Weights of a small image captioner: encoder num experts 4.
Rows from block 8 of the text decoder, named by matrix and row number. Rows with one number belong to one neuron. Each number is 128 + 32 x the weight over the matrix's rms, rounded and kept within 0 to 255. All counts start at 0. Numbers have three digits each.
# fc1: MLP up (decoder.blocks.8.mlp.fc1.weight, 1536x384), inputs 0-127
# fc2: MLP down (decoder.blocks.8.mlp.fc2.weight, 384x1536, transposed), outputs 0-127
fc1.761:147134155176143192133122105096167209080200169125127106150076101137136090134117125125102133083133106120173178132123132118117117101157127090110079115135143165128153109136112117131160123086122127191115122164132121141123164075105134150151153117137137152093165125131148159115146138110100163142147178182041119079134122114159141128137133119117148133157115135132123135164224119102161162131138
fc2.761:125112159141160130147106140093136144095182101126144099136090111101111120099111116176074127104138129084147111135145129089080101104144128134118164109091112071164112133109137138164170089130168157127166201146154163120065165063148121180118095093142110101131127140081151115109156132107144139096118122117083135121155066123151140103160107128157085163125085149092087167157178129063097162118173
fc1.762:092104122158176169136103116124137168083129164140163134155112129138132123163122118130117177081146134094133167142115121133100115134184132141117128131155129173118148127203130110102121116101104149201126142154127114125102123105099113129120125126120123154102158124118162162111125127096132119100133141168075122106145072100144169146115105136135152118109132130132093139136203145111172160120127
fc2.762:137137142159098131179111100126145150114206119146123141112127081136111122104087107103123135135118130138132132117161131090111103106110132113112127145127127062147098116059129153154176112121143128146168146127190128094077149112154163124143121108145123110133141140146117099120156098116148116160124125136119117090116113137124144101132100150137114164158106144086116144154142116092131157153151
fc1.763:132110121160154194116136148111125150073157173160201155172088115142110094160068112108134136089154138134139234134104111114088130101180132123086129154160108136117162118188119101119132121104129145182115074151138129149104102103091148135115115129119129122102132102140167161123134133092097168131135156162068140098136135107184152152112118138142127129142143124130068137129184122095152154128152
fc2.763:144105141152149143166110117097133133098208100156119128130100099120107103092076108121086127132115141134133132122139112098060108082164118129100128137105099096146117119081135131160163108132144157165160160146173146100025170096143130147111071104138132067146122123121153112127158099118119126140131133142080114124132084112148150109148101156155095158134080142080084152148182130073116169120174
fc1.764:075078115130179102136076129149169134100140144125107129112121137132155112155170130147113185084163132089123124151134122179136101130175143139150129112160152192110117144161138108127130115115118132188120198170137117126116143111128101138144119121107126144093157124116141159133110130078155091080127108151107103127139052113125175120126123115112141126090109142134126127146173141110183169133098
fc2.764:114151145145067121159105105142155179121181123144121156088153083139139138117110105112137148117114123140145095113175128092158119121099137106128125136111158039151074112060121156139161119126147097134167148122193112108117132135148170110152155101150117146128150159140090096131151104113157109148135125124145113083124108139116149105122107144129113183164123147073129141138131094107137147151133
fc1.765:128141129131132102118082092145168160122166121146100122081103132127145100086147127140091156111164105118122074137168118166146130092086101092125125108082134131151121110039147151147158077156168127119146206165164127123107144128133157143166102108121110142166178136121088117117136143137159106104126137076113128111131112160138122089137132127113118151138113163111149137124180123125105168126146
fc2.765:121101149139157125139120133097138129087161116091134100141107123104116127114127152171069115090134128086133143152118134105092082145171120154102169121106118133144129138135132135141144102095136148118151186137153160134060166049142120188107075095136115084117113140088170144107155121115111176078130119116063141140151050090185146115160152140142095166111112151079098177187171121103111144134179
fc1.766:134110126160140199116136148117125151067153171163192153171076110136114091159073105103140126088162135135136246137117114105095136099181139125091128150155104137111151119182122103130143126096120143169112073147141129155099107100088157123125113134131137123099127101150174150134134138085086177138139164156055138094133139114184145153115129133141120136136139120121074140123182107096151155141152
fc2.766:144101137153156141148118125100134132093201103148126120130091096127105113091084115137078128126124149130131137137132109100051105085173119135102134139112097099147124113095140127157153111126151172160155169146162151114019169094139127149101067100138130065156120115104165110122160106113122129140124138143078114129131074110154152117156107149158091156120077153093078157149181131078108171124179
fc1.767:094118113162205150133092137128127164063124159145164135139091114146131112143136116142101178081148147105110148121128133128102100123164121140100133134129124169121133145177138108130127107111125154181127153161124114124083131097087108133119120112134116153137157127125161130115137129091162091105121141130055116109130059097154171135119099138137162130093106151132086146134219151096146179121159
fc2.767:135133142165099124187110102125153150108196115144125140114128086134114119104088108098127131137113137134132134117159123091102102103117135118104132146122127075146101116058138154148176109115137135150175145128188134096068152102154161129141116108155119108137140133141121096121157095117143119160131126133117114095118113135130145101140100148134109159154109142082113145153150115089137157145157
fc1.768:167086144114195089154075122123112083115147177124147093126107091155154130107070155134108152145174160105169206110073110135102147068156154164087108157212082164141148138171163130123153140153154108184146215130135115138073132041122154176119103085133132123152126079106154149119187122076151124142145138157083144136155132091121126094140124151150141069115111135157110167154169190127184172090158
fc2.768:179124101146169120158188112147126121129119088150137122133125105105095124089072139095102112194189083148131084114150169121095128079078103128129162134142135055107120140145099137201135098155156178100122117103134189112103102090133118079143149093138110126153108167150190110164115088099142113153182151144095117128103252120099095123126080075156115105129058128161153136143049172091127106119162
fc1.769:133097125149155201143160140133117129069102202113137150131121121130147110167117125118155147091130125114173183143101113144099110141159130134129125161180114179115162120183134110102131132096063134195108108140099118160109132107132107092097114137106148116085155081098168166123144125088086140118162178170075116125122124084134129126112098109124159106116146123164100158118160158118184134121119
fc2.769:167145136141121109194119116154156139119184099153116129125105083130097106062078116098125132171134120148128098116156145110086132082089118137114144128125101064109109121071126132170169107136144162146176109127163139099059126104144162115146134105155122102140130131170160111135132072104140108189160118123097114107122180130141109109131081107128093145154080130103114140149117160086137129134174
fc1.770:118124122143223071152055138132122116085127171153104121128084094160189114082129123141082163115178146106165148127107134137122152094143130168088132140134112160121097144156155127157146130151129106159126199144125113139049139057131114155150105099157114168176174129127126135124166135062193097135118150109057099126144075090153179105131111144112140094100104148144123176150195169115180207089175
fc2.770:178138118138156111146171111135125147123133086159147134134115120113088141099062128096105141167145100141124094113160150107110114094074109107123166133129116022125121146137109145181158080151168164102136129098154180094111123070134122108134139093134102125158111162146147087139126110110155088156138132134117125098114242150112122106135071083145122109120084114156119115128072142089114102129159
fc1.771:111114118145194068152074128142154153108137136147049111105103102140191129114177134146109160121178119088198104151144140147162143123142145145139110096140154160117082137139130106145133117125105114146119211174122125141087143098159099111178121111153115147120180120120131169142131138069158095113135126130066102112173074119134189089144127114101135122104097139148178145165166153132192189114115
fc2.771:158138129167130116194151087143153161104181098149123130121121074153094140107079114088114138132123118148127103122152135107121091120069110112107148140116127055134095133090124153144165093132150121141170131112182150098067147086150151140145117116159106109136125156141134081116153085114145107156157135133101122098122169146128156113136092128125123146151073137089111142149117119091133138137162
fc1.772:133107137150123172141177134132120113105055196097130143155158125103144119174131100113174092151126098122166157142079118143124115172138129119165115142163129154105168116188125111078110161086058119153101073112095139181134102131109103108111147144101155125078136107116194153135142151116115150189157158194096118137124134107122095149124141104131139098099141111157132137116122148161168100130102
fc2.772:161129135142136116175114125120138143097213091158130110126102091127102111085062116118100126138117116143122112119156128100080102082130119133089159133110093060136125128075129124171199099132170162158190152128169151088061152075153154146134093097147122083147120126127131107113145100115120127152139114131099119118134153144147143102131082128141103157149092140094090150153145154076113144135173
fc1.773:100113126168172176132127123123125161079107168122162148156115122132138132176130115118145145080127141095127162147109117131107114146181132141140134127151133170113150122208122113096117118089094142179116121144118119139113117127106106123114127140125131146097154118127158147111127137096121117119137145170064114109133080106160160165115125134139152126105132112132105134132177126121171137128136
fc2.773:144132140166107129188113102123147155110212110151127138117119077138102120102080105102123132133114128144126129120154125090100097098114131114108136145122122067148103119061127149153179107117140135153169144127186130087064157100152160130145113110155117108139137133136124095119156095115143115158134127138110118098117117142132147098136097150133112163156101139081114145154145116083132162146157
fc1.774:110125132171215133140094152133115137058100193138122141141086090152176092109142099140094153104162142108140145122109126144105125108161112145104133136117115178111117138167135119145140117114097118158125159153127108156067129081121119139136117104148127173141189126123163142119138141061177085134121167114025096114120064095177176115118112142116167128092102140144125165148212152108168183095159
fc2.774:161138147156111120187135116144150156099162096157132150122129079146109130089071112083135132156114122154133106120166124094094110098099119114112151143121123053134099117094125137154172097120145143162185121119173157097059131099148142114139111114161105114158136133148148088140140093109156095174140130139114105103121166154135135112131089119133111144132106118099103124139125127087145133138168
fc1.775:082072118133168100138082127141170129112155135125111132121117145127154114152161127145119181092159128094127135146134120182137109128173152138152125112167151189104116142167138115126127121113118137184117188162132118129127134113126106137146125125111125141092148123123148164134110131086147100086131109160110112130142049118122168126125124113107137129092107134124126130146172141119176167139090
fc2.775:110152152122071116142101108143155175142173120141123151091154107128145137121127107139132150112120123129142091113169130102178126122088147113134123126097159053143077114059125165135159135151148088103157150125196099121140131155140175116155183096146117162127152162148086108131140120108161105147133115114162118090130101132096139099115116151131118178159126136071142134123118093110114147161113
fc1.776:110120130148134093138072112138171181111194103142087106104083121133155056129148110143100161083176119098134102166153136151156133080100120092133102067082150168147112130054136131150169111121139153162161210176157135131118178119158152123154123104127123138123162136131108135113125143083145138078134160119084116098155053143128126111151148090090133165128109155087161119159209108119135170141105
fc2.776:128099127140171144124121139086124142090174113112131104136075131115088129097103114186054104094126117117129124154124132093075082105171116140107169111106116101175123146150127100168136098115166157131121181152127146135067163070142111175106073110131127092132116137088173124111149138129131153079131132120069148138133071109157131145156132129163100156121104148120097177172178124077086170123187
fc1.777:134110125161141197118138148117125153069150173161192153172080110136115091167073107104143128089163136133137243139116110106099136101181140125096127150158105137114151118187121100126140128096119140171111075143139128153106108103090155122121114135128135122097127100147173150133133140085085179136140161159059136096133137112182148154115132131141123137134143121122075137124179108098152152140149
fc2.777:143101137150158143147117126098131131094201103149125120128090099126102112091083112138077128124124147132131136135134110101047106085177118136102136137111096096151121117096141125159154111127153171160153171150167150112022170092143125154103064098136131065151118114103163110124159108114122131137122138140075114131132071112153151117156106147154090158123076155094077159147181131074108173120181
fc1.778:069076114117179091148047133140159140096176127138113115119103147136154106145148140160094207072169139096122147145149134172126103121166157142116129118151136179114113141164148106138135114141143143203121204170145114120108148103113116152140121104120115140112147125113134164129121132082174112076123103151103121131140036096110172119128105117109138120106104151119096132132180163112172192129106
fc2.778:106152160115076107134088111145156162152173122138119139090153126122156126118135116145134148118125135124136097113168133107190128128089154116138115119098157064137081116046131169132162146162145091096151146129194093123152128159136168128161193092144121160122156159153088116126131131109160107144125115100166123096131098128088126096119108152125117166158130130081154133121121101110107152162103
fc1.779:143112117148126193114167157125123155089125201128148159169114112112132086192112097099163115094134116145159200158103088120114129147172131113131104147170110142122173109163127100091138132081071130167106074138145122149117113136116131092112119150105154096070104079125159149124134136088077175168142179157067137095120143109161131137119142112133135122121145115169110137124161105116185124144125
fc2.779:157112145161156145174122127103134149112214084158132105135092077135092104103071099126080123121114136128137126116135125092069100085145106123105138133105101091159126119096137133163168096120147163162166166143151149098037174081143129152116080100138130086140126121111146101121157107110113121138137136138078118121131108128138159101153091142160107156135073142081087155140168137058117161119180
fc1.780:155106147155100118137087133096156155095216139156158120158047113151126075064068115121068141134191115130129200131138171099100108051096165115055115107104105138146146120083135111153186109128143174192161128159169133147091155079111183118142170078135120118123129103139160151120135112089125208147134169136072147086136150133128120078140085116117125157133077161089100139161207140089130178116158
fc2.780:143067111121181140109149146093111127115142077126145094139072148119093134097095115168051096118145101153126124142131137103047100087162097147121166126125108099160149141171122105176139109126166192141107154141112163143085148074115089150093058107135112104142104115110196109133130151141119120097135112133068162144125155118140111156155113114159101100121083134145092143151152156084070127114189
fc1.781:106129116092098124110075091139154172144155112129057120096110161125130110116142131153109181080138110136124087153172128168155159112095113114147096103113130136144110125051108138148140127138160122128147166164159109134147136154135127124150116136142143107122158131135078132107116159124130148079127139108129126155130090161136143139149159103083112170141123137072177114133139117148121152165096
fc2.781:130083166169173152117136115073117120106145125136175118181083130108079144157109134160084128081100156066152157132138094089098077118160147119071142129131085140142131134123141157129140082086154156114130160135155163085092179054153115199111069092131112069138113156068134129097153148142111147091121103144085138121146046123175171114160149155151119141101150133100078149161174122081158142130163
fc1.782:115101115163164192126137143117124150069146179152192155173094120140115103172075109107139152083153138118144227135101110118097130117187135124094127151169115147117156119203118101110128117100117144185111094141136125145109102104092138118120116132112134126101133099125174162127130138092094157128135160169071135104138118107177156154111117135138134127130144123130073142126179134098163149131132
fc2.782:146113143150151144167107118100130133105220090158119119131093095127102095099073106126085122128114142138135127124142112095056111082159114125101129135110094081145114116075128131160166112134146155166161161146167139095037162088144133152113068100141132069144119122117149112120155099112115126137134135143078114128133089121150150108144095154156093162136078142077082157150177130071113173119176
fc1.783:118104121159155189116143144118125156067142177160192153177090116137114097176075111101144142086154140125138232141105109113097129111187139127099127148165110144116155118199116098109128120097120141184110081139137125149108103104093143121116116138121132129098132100137174158127130143092093168131134161167066138102135124111178155158113127135141133133132144117124075141124177117098163147138137
fc2.783:146105139150149142161109118100128133101206104152119127128099101122104104095078110129080128130120144134132131128139112099060105086160118125104132137112098086147118122084135135160161109132147156160159166145174145103032168092144135145109073104133132068148123122116153112126157102116120126138123132141083118119133081116150149108150101154157094162129078147088085151149177131074113166127170
fc1.784:092092123178151182135127122124138179074138172149168144181094120128133099188100106101149150079151128106153208150108108133101135128182136129121108130160124167113138111191115109099135115081096137181108090143134115156112115114096130117135129140134143145081136104133180171130119147089100167133140165182054128099139100108160150151118134117116141131124132111114090146135188124108182155137121
fc2.784:145100146150147150163104130086124140104217097151122121132091106127096105098083104145076129123133134141134132125137115103048108081165117121114142134112096078158112126094133129162161110135148160170148168154165139109033167094151134147105074104129124078147117119104157116121159108109120133121116138151075123132133068127147148103151093156153085160131082152082081158157177132068108170135171
fc1.785:107114116153177173127096117110131157081160177144186131143101131151101113147097132138088186084151157111129189119117122121077116119177136135062137148160105151130171130197138100128116117126136141207134144157139128105100125087089131149118118101108110136121147126100156160110135118106125120105134146162082144113153103091140155126110077140136146110121126152145065127125195173091155176099147
fc2.785:135134142159113128178108104127144144111196116144123135115124087122130116104082108099127130136108137134132127118159121087108105100115129126100119145122127074137104110055131152149176112120146130143170140127182133094069152107149160134140119110151121103136138137140116099119155100118148113164135127128120118093119120126127140100129097149140114157162111134092111145153147121089139155135158
fc1.786:088098104154223103155047134139134146074143146163125109117093108156156093105145126157076188097177137094116142131126149149113098095156137152092134119125119165127117144169145111140147111145139147199135191178143121133056136086109123143135114092142122151155170131120151146132132127073197094095111116125059111115139041093141179098130103132126150119078095159127091159139207182093158227126144
fc2.786:146135142163114127183114101122152152114199095151127123123123076146105117101075116098121128134109125144130123116159119088102100098105131112102138141123115058147103120065126146152190108121149142158180140123181136086066151094148154134147112106166109109131136136148125091124149097111144102164136119134115112095122140152131147101127088146134107149152096130085108140146141125075131157144168
fc1.787:135109126160146195116135145116126151065152171162193152172078112139113092155070105104136128089160134132135243135116116107092133099181137126089129154154107138114154118182120105127141123098123145171115076149142130156097106098088154126121113134131134126102133101151175151132137136089088174139140162157052140096132132114187148153116125138141123134138139123119074141126184110093153157137153
fc2.787:147104138153154139156118121103139132095207100153124122129095096129101107090078112128083130130120146132130134132135109102051107084169122134102132138107095096144120114085136131157159111130146165161157165148171146108019170091142129146108068098139129064151122118110161112125158103113121123141130135140078113127133077113150154115154104150154093157124071146087083159147182132075111171122176
fc1.788:123104119163157192120142145118125153068145178155191155174090116139116100170073108104139143087156140123138232139105108112099130112186138127098128150162111144115155118201116100110126121096117142184109086140136125148110104103090144117118113136115131125100132098135174158129131140092092166130135157168068137104135122109178155155114124135139132133132144120125075139126177122099160149137141
fc2.788:148111140151155144164113120096129132102214092156119121128095096127097098095075106125085125126118141139133127128139112096053109082164116127103132136108093085148113118077130132164166111134147155164158164148174143097031167087144133152115065099138130069144118121112153111121155101114112126137133135139075113128132087119149152108145094151151095162131072142080084158147179131070112174119179
fc1.789:129107123159147194117140148118124153069145176160190153173083112137116095172076110103144133087159138131136239139114108109098135107184140126096126147162107140115151119192120099121136126095118141174111076142138126152108106104090150123120115136124136123098128100142172151131132141085088173134139162161063137099132132110179151154114132130140128134133142120122073140123174111099158151141145
fc2.789:145103137149156142145118122100131131097201104150125122127092098125104112094083116135077129127122148130127137137133109101054106088173118133103133138113096094149124116095138127157153112125152168158156172147164147110024168094142129150102067099134132065153119118105159110123157108115122132137120136141081117125134074111152153114153106150155093161125076152096082157148178132078109172124175
fc1.790:130113122158149195112137149112127153070153171162203154174086113142109093163068114108139135088160138136141241136103116114090136097180133122087128154160104134113159119186118097118133121104131143183113069147140130150104103101090152130116116128121129124101131099141170162128134136091095175132134160161068142098135137110186151153114120138146124133141142122128067136129185116093150156131152
fc2.790:143102142152152144162112120096128130096202104156120128131098104118108106092077108127082128129118141132135132123139113100059105081168118130099132139107097095148119122087136128162160106131147161161158162144173149101022172095143127150107069105135133067148121121116157113126158103119121127136128133139080116125134083111149147112152102153155094157132083145085081149148183133073115165119175
fc1.791:134108124159141191113149144122126155067144177158186153177086108137118093171072104101148129090164139130134236145112105108103134108186138127101126148158106138114152117193118098112132128090117135179108077137139128151109109107093152116117115138126132126094126097146175150134132143087086178136138160162063138102132134111178148157118135128141125139134146118125080138126177104100160148142148
fc2.791:147104138152154143154113122097128131098206098153122121127095100127096103097075107131080130125124145132132129129137112101051104084169118133099138138107096092150117121086135132163161111132151160161156170147178145103026168087143130153112063095136132065145119117107156113125158106116112127136130133138076112130133076116148152113151099148149090160123073147084080160146183132071109170120177
fc1.792:116126140136129154119162110122114125122053140117121146136153133116123155149151104128176108119124111125124133134106112165132144161138122128149104131162148137119150128179117143105098152110096117095107092104124122154152119147100097128127114154132153133109143127142170135132128160127134113146133149152112120152131134116117102175117168124147148126109159106128159130099119111158129081129116
fc2.792:147139141141092113203110111125156145106224109135110128118109091117111111106090117102117134140128123140123115119151126111101116101104135125097133130126114086140115132048132152153184115128148123143203138133182115088071155104153189141148136102149134102129136129135117111115151084107128129170134123123125120102131126133140136088128091149119103151178097156082116164159143132086121150133167
fc1.793:111127127148196193132155146135096156085083192113105149113112105132163140144145122125161142067107112096178129138111106143127141152179102148134128140140123162112118130191121121131116141103072111151104128151098109138108121123155076117127101136128149177106170102112123145122133153086121084109145164130069100134129109104143164117105119126124172095106156108158121142116163146127188143099141
fc2.793:167150142157112113188135117145160150118164109152135130136105089121083113080085119080135137177143111136136104116161149110093131089074127128106143121126119066120118130086131148163161103133130152112166095121164141089083132101138166115154161107153124113138134152158160108132136086099151113188159116136111110104111174136137115095149091103124104135151093116113119135154103150095135129135169
fc1.794:126086118144124186141185140132133125091094196101116136138144132116139113194134122117176117105114111121170187149095101149124106162157144133167117165181132177103161115169141111081122148085054135192116087132086117166128120139135100077095117161100159102064133078102164165121127133109074155125169165190103123134124121102120114141117107107132151112121157113163120154129151156142173125127095
fc2.794:158141144143113114207114117147163146105191105150108137119110069139107100072078112096123127162132131141127111114152140111088119096111127141109144136116106082126113119072133140164182113125131146154201126126168130099048141097148164125155122107161133105135142118159151109129143067100129119191157125117099111111126145134146127106139090126127096157146082139081112151151136149086140143125171
fc1.795:113118125115166056163074104144170144137126127112044105092108123128188135120178137148110166114155128097181099146155126176173156114112153139159102088136152172125089137076113130142130134123105115131135213173128125134133142129173115098183111132147120130116148133136114155143106141080145112105127125111105105127161066147119153090140146115081127140098105135112201135148159143135160170143079
fc2.795:147135140174124128199130102127155166108212093150129124123116062155095122104077113095119131117107115153126110117150116091106093111111127109101141143112123062148103122073117143148185102117150127159176137119175135082058161091154154143149105117167107109132142136139123085118150090114132109150151135131104115100121136148138165107135095142125119161159091136072104148146144117080139161140167
fc1.796:113098119168156184123146136124125163065139180151178149180093115133126102183082104099147144088156136117143222145107104116108128124189141127114119142162113155118148113206116105099130118086102137186106093134136122153112108108095139108121119140121137130089131099130179160133125145089086167130135162171062131103134112111169155156115129129134137133125145113123084147126174119102173146141130
fc2.796:148101140148161147154112129086125134100212093154122115123090100130094104093080104137073129122129142143135125133138113101037109082177114131106145134108094082156111121091131126163160116137154163165149172158175140107029167085148126155110062092133127067145116114099160114124156107109113130127123138146072112137132071123151150116154092151151085162125074154084077167149180130065105178119183
fc1.797:080082121123183091149029125120145129104165128139119112127098150131159104137130150158088197071165133094142157137139133171120124121158163155095135126160123161116113128164147113142131130145146137204118199170129112138102144108117121176135117100134109131126148134121124166130119134085175129079126119156100127127149039091124169127129108125103132101121108154120090148120182173117162189127109
fc2.797:100173156110084090136073118155168169138142130122111145089166116116182110108147129144133149145145144095136079121167142114202143136079149118142114107086149080125086117040135178130163142164140080077170139131183105138157109159124162134167213094155118174117159167158112125127127125106160109149125126083179106107132102119083113084125105138122123159150120120081162140115110110126112142141097
fc1.798:082090121139165148140078117127156158095156148140140128147101145138137108154131128139110184073155128095132165147134125154109115127179151138117120124160141177116126131182134114120127119112116146203120166164138112124113132105103107135129129116124128149096154127121152167121117128087135122084131132167083125114141052102129175133122107121123146129111117138120099136138191147114175172127107
fc2.798:119145145129086122146101104134153163139189123142126139099133106122129128113111110132126143114126124136138113110170133100151119114102142114124119132111146052143087119057130159143166129145149105119153154130196108111126139136146172123147166098140123136126141154148091104118146114110153116152123110120148123091124096129106136098124106155132111178167123139081130138137131108104115154161123
fc1.799:070119108139236096126088131125121171108086135125119124117141118134159178165169136144128181080127162077130075127119112139143109156168122158166137116140140174116117145207125108115103108106117132144129187130115110091097133123131080134125090142116110144145159123110112127131118140093183057089099125131094095132145040124157198149129117143151163122081131124136102133135167137118157143135121
fc2.799:141126147169118132189114105113156150105210109146126120134115079137109117107081112104110130127113129132130137119144120092090093098122137120100135141116121080150111119064135150152183103113142138155179147130176129095053163095151155143141104109160114110135137130129126097116161097113135121154130128130103116105121105134134154102143095151136109152152103134076105152151157122079135162143166
fc1.800:146154144104153060141133103111113066110063142116131125125164114127156153072116132128119095195133149125115125102099125136110116115125108138108128134117113109135134130104153171139132135163180073072161132097154141130121118120111159179152120130153122149174118152145145111143157112130181112193112113094155116168123158114098101122133145141146091079114133113130145137124065145147094118098140
fc2.800:190138075069110130107188130120098098190168099148138141129105221140093146149066119106116124135132088238096136125131121157119148106073122110104128185200103067125164157150081104157119103155183127115117073069128098070188151147137160119119125118101128107102075115144062117117093103168111115127108124113198154098093255143111098123091048116131146082183161161222120106087074143114079088144125
fc1.801:113099124164148184122145138125121159067133181149173149182091112131125100188088108094153138090152138119139222147115100117108130121189144129118116135162112153114146114203117100105131123086101138178106085131134117153115107111096139115121125144128140132086132101139174151125125151090087170136138164169059129104132117110166152160115140122132134133124143106117087146122167112107179146147129
fc2.801:147105140148152143153112126097130137100207102149126123126092099129098109098084110137077130126128145136128136135136112103055105090167118127107140138112095080152119123094134131158157111129149159160156173151167141107029166092148134149108070098129129072151120118104154113122156110111121130129116133143081120127135071121150154109153101151152091164128073151093088159149176133076109172132171
fc1.802:094113126168173185129118121122142174083113181126145139147111114140139117173142113119133146071143120089142144151118111132103121145184123129134121118150138189113145126201120111107127118073082136184116135164134117133121130108105103124137131136130139156079168125127165156117123135091117117110142155165052104100139083109160167144116120124128148132112123128149105134144190122106182151127129
fc2.802:147133140166113130190115109121149158106216101150128135126116070145099124103072106101115128131108125146127120119149120092094096099115127113105139139116119068148104120071129147155178101115144129157177140126174127088058160095152157134145106113157116106142138133132125092120156092112140111157138130135108116103119121148139158102132092147134113160153098129078106147148150118080135160143163
fc1.803:136112125158135196114142150120125154068148172160191153174080108136115090169074105102146126092167136135135244142114107107101135102181138125097127149156101132113150118188120098124139130094118136170111073138137128151107109105091156119120114136128136123094123099147173149135132142083084183137138161157059135098133140113182145156117136129141121140132146119124079137124179103098152151142150
fc2.803:142101138151156140151115125099131131094201103149125120130092100125100109094080110137078128123125147128134132132136110101050103086173118135099136137110096095151120119092139128160157108130153168161154169147171148112023170090141127152104064097136132065150119115104162112124160109115119129136126136140075115131133074113152149114155106147153089155120077150091077158148184134073109166120178
fc1.804:130108119103144108138168141096124091142201119098133112143134158121121155144067149126120142123109147146096112104136104091091129109135149141095150141163110124109135142117120097134124156164183132177120155132119113088161156073140176200132143091070108163114098116111067127119145108149136111123140083113210120086134198111117119122119097136106151081173154121184099105111083160108152103081125
fc2.804:134170176146010090179079096193159185117152157145135133093165128121175139051118086112128121124130132133159075114166178091188177134091131127166134099114124068150078097082186178122161144127113126094230131136214172144115101175136182076174196081122135211090181141165107097171128111131146156225134160160177048073123123102092116090129095080137087190120130108052136095117074076111163160136131
fc1.805:100142123125145147124087117153144196133121106140061140097122110126123157133197119150143165103115109096118046159176144161155126157122086113183110065105134132133095137102120144137106130113130081096126149160150123123130150180157101100149136148137143192112168149148103136127095156111132106088114163095110094144120100159136175124126171090099141177111108122083172097127122076124132138165103
fc2.805:118137104178133173163192131158097159097137151124157151142124111168107153143115106079169111082093115162124144120086093100133093144132133117105114176164144131122142103200104091106109094081134121154097082106079147072124136149131120104155072185136130125153156081105103115138114131166131109111138171153116135151084185147145150152112160121137191121121198164147121110127133079169165118124130
fc1.806:099102123127140177124167127141134142109084172102093126106149128111155150171176127125190143088093095101176142152116115179146143173167137151179112131148143182099136124169130128101115155103055132156098112148090109164127108154138063076119100155112169125072161098105149157132117152113107101089161142160096109153137104125123139161108124118121162118107159116153142151113164140147172136135098
fc2.806:155140145149107109205112104144166150113188109145111133119107080133095109082092116091129139159137126138129117118156143120100122097082129127110136129127110077121110129066127154149174117129127137140185112129176121092067145105147178125155152112160131105134140138164148109128146069098142119191154121125106115104117147136137123095140095133113102143164081133087122149156125149086134136138168
fc1.807:126128137170189131146092151127123128071116201131120137161064101143189104104137100136103148120179137121175169125104125146108142104163133145099116135122110184098090131169130127138150127109089109139120154149131099179076135076121120143143137099169123177134185125135172153127149138047155099154134161133010108100114059079172166100123118136107150118098100139124144173157227154115178181103165
fc2.807:163133137157117110186150118156155155091154095146129149130127083139117131078074110088134123164130120156128094121156131105094116098095121121117155134114129058126103115102129128155164098130142146154178120123168159110052118101146143115143114114163109121160128130145154093131137093112150099171150132139105110111123179147132124118135085104131109140132095126111113134139116138094141133133170
fc1.808:133136151163173211148176153130126164100094205101090133130108108111182122176152112112161132089101084115201148132121111139137117151157127142154115140129120195089125124171112115110127150078030109167091101137112098170140113113143097092128126139131148151089165083105162161125140160092103134153171170165022087098099115088144156112104104109088140122119134120162154150143184115146211141125127
fc2.808:145147149157109117200130104153167159099179106149117132115121067137107115078090117094133128159129123140133097120165135102105116099100127128106139135113127056126095113068127151155182106128133134139182126123186141093064137098150158126154133109164123110143145140153150101128146081102145113173157128130104113102116141140140127103144098119126102165153090134078118144151129131091134145136165
fc1.809:118102119163152189117147139124129166064141175157186151180089112136116098173074104101143141086160139119138230144104111114105132115189138124107126147157112151118152115201116103103133119086112142187108089137139123153107108103092145107121114136122134132094133098135178158136127144090086170132135162171065136103134117113176150155116126133137131138132144118122082147129181111097166150142138
fc2.809:146101141148166150150112128083121129102208093153121113124087106125096105094082105139072129119131138142134126135140113101034104082181114133103146134109098088157111123093131125166159115136158165163148173156175143109026169082148127160109058092136126065141115115100161115124158108109110130126124141141070112138132069121151151118154092150150085160120075154085069168150182131062104177118189
fc1.810:166110138165110132138092145088147129095215140145169112161062108146121090069055131106082124150186116149136218120127159101084116049103163120040130113105101121142156118102141106155178107132143162184162111158161134159089142070106188126145171087145121117132145105142164156127150108092121197167145151132081138081144169122139128084129078122109117146147083150112087128154185143088140180102170
fc2.810:176066108105184129126150158100101118123144054136151103140084164118111133099063110146057114121127096177128123123136124102042112058157094134129172145141086053147150138160123107165147105135180206151137153127126193120082144084128094159087059095102096089170103091111176103146132135155099107109125121136097152154133219144136126129143071106157096095111085135152065130118137162072077104118193
fc1.811:113129129125144124119087120154146181138131107132048136098127111122137136131190106150135176112121110101117036150159140164150125145131079114197114065105143136131099137095129136137123119123125061115130164162148119127127150176167107107151118145120132185117160157144095137123099157115145085090111149081121090144140091166134183116130168082087132176108109115089184104132136090133133151162099
fc2.811:123139104165140175159195130159089159104121151118157157138121107175109162148120108080172106078100119161121137124080094109139091149135123118110112175163145143110145099203099084112099096080136118151089080106085148079132139147130121099152079179131132115151156080106098127141106140170131112107135171155119143151087183140143149158106177120137192121118199158153128105125120077171156108115123
fc1.812:121115119153186164129125131134104143087102193119101135129110112137164124146133134127144154071124115092189146136107116149133146152173117153123126140159132174099113129190130126126110137110079117176105151154099100141091122114146089126132099126139150152120168103116135148124144143086131094103151161144065114121141096088150160120120122127117169093130152121144117152125171162129190151103130
fc2.812:160155138153114104169137102149157147121159105156129130125123088120102119084095115083129136179144120133128090115169152106118125100062120125112138121117122051124110125086135149157156102150146142108157110123174143098087125103141154106148162092144112119145135159166144105131130094094158102178154118132115111095111182137112118093137089103121112128158084122122138139140091147086121133135155
fc1.813:120123125057043081138152118132181109198159087110060112075158185119116145100127135145131160147117118202102082131172117142165157124061148101162088126110146103148096099031123141121119151158165135085136153121145115111183137154131135093130136115109121100142103127125065142127110139173127144127126067094211142152111156179079114128139126116096095142159150129124204132114097106146063113158042
fc2.813:143069180180089132179138113077120077088130152121174071192080156154074140136107125160074119084117158064156246115127117128098090134181142163098162150152059181145144146161188162117159108077085187138192125139141159125065178088163141170112043118110112110095103115100155130128150132172070210158127115164120109122124028107161157119163167135135089131074176133104084121172146108102150150131166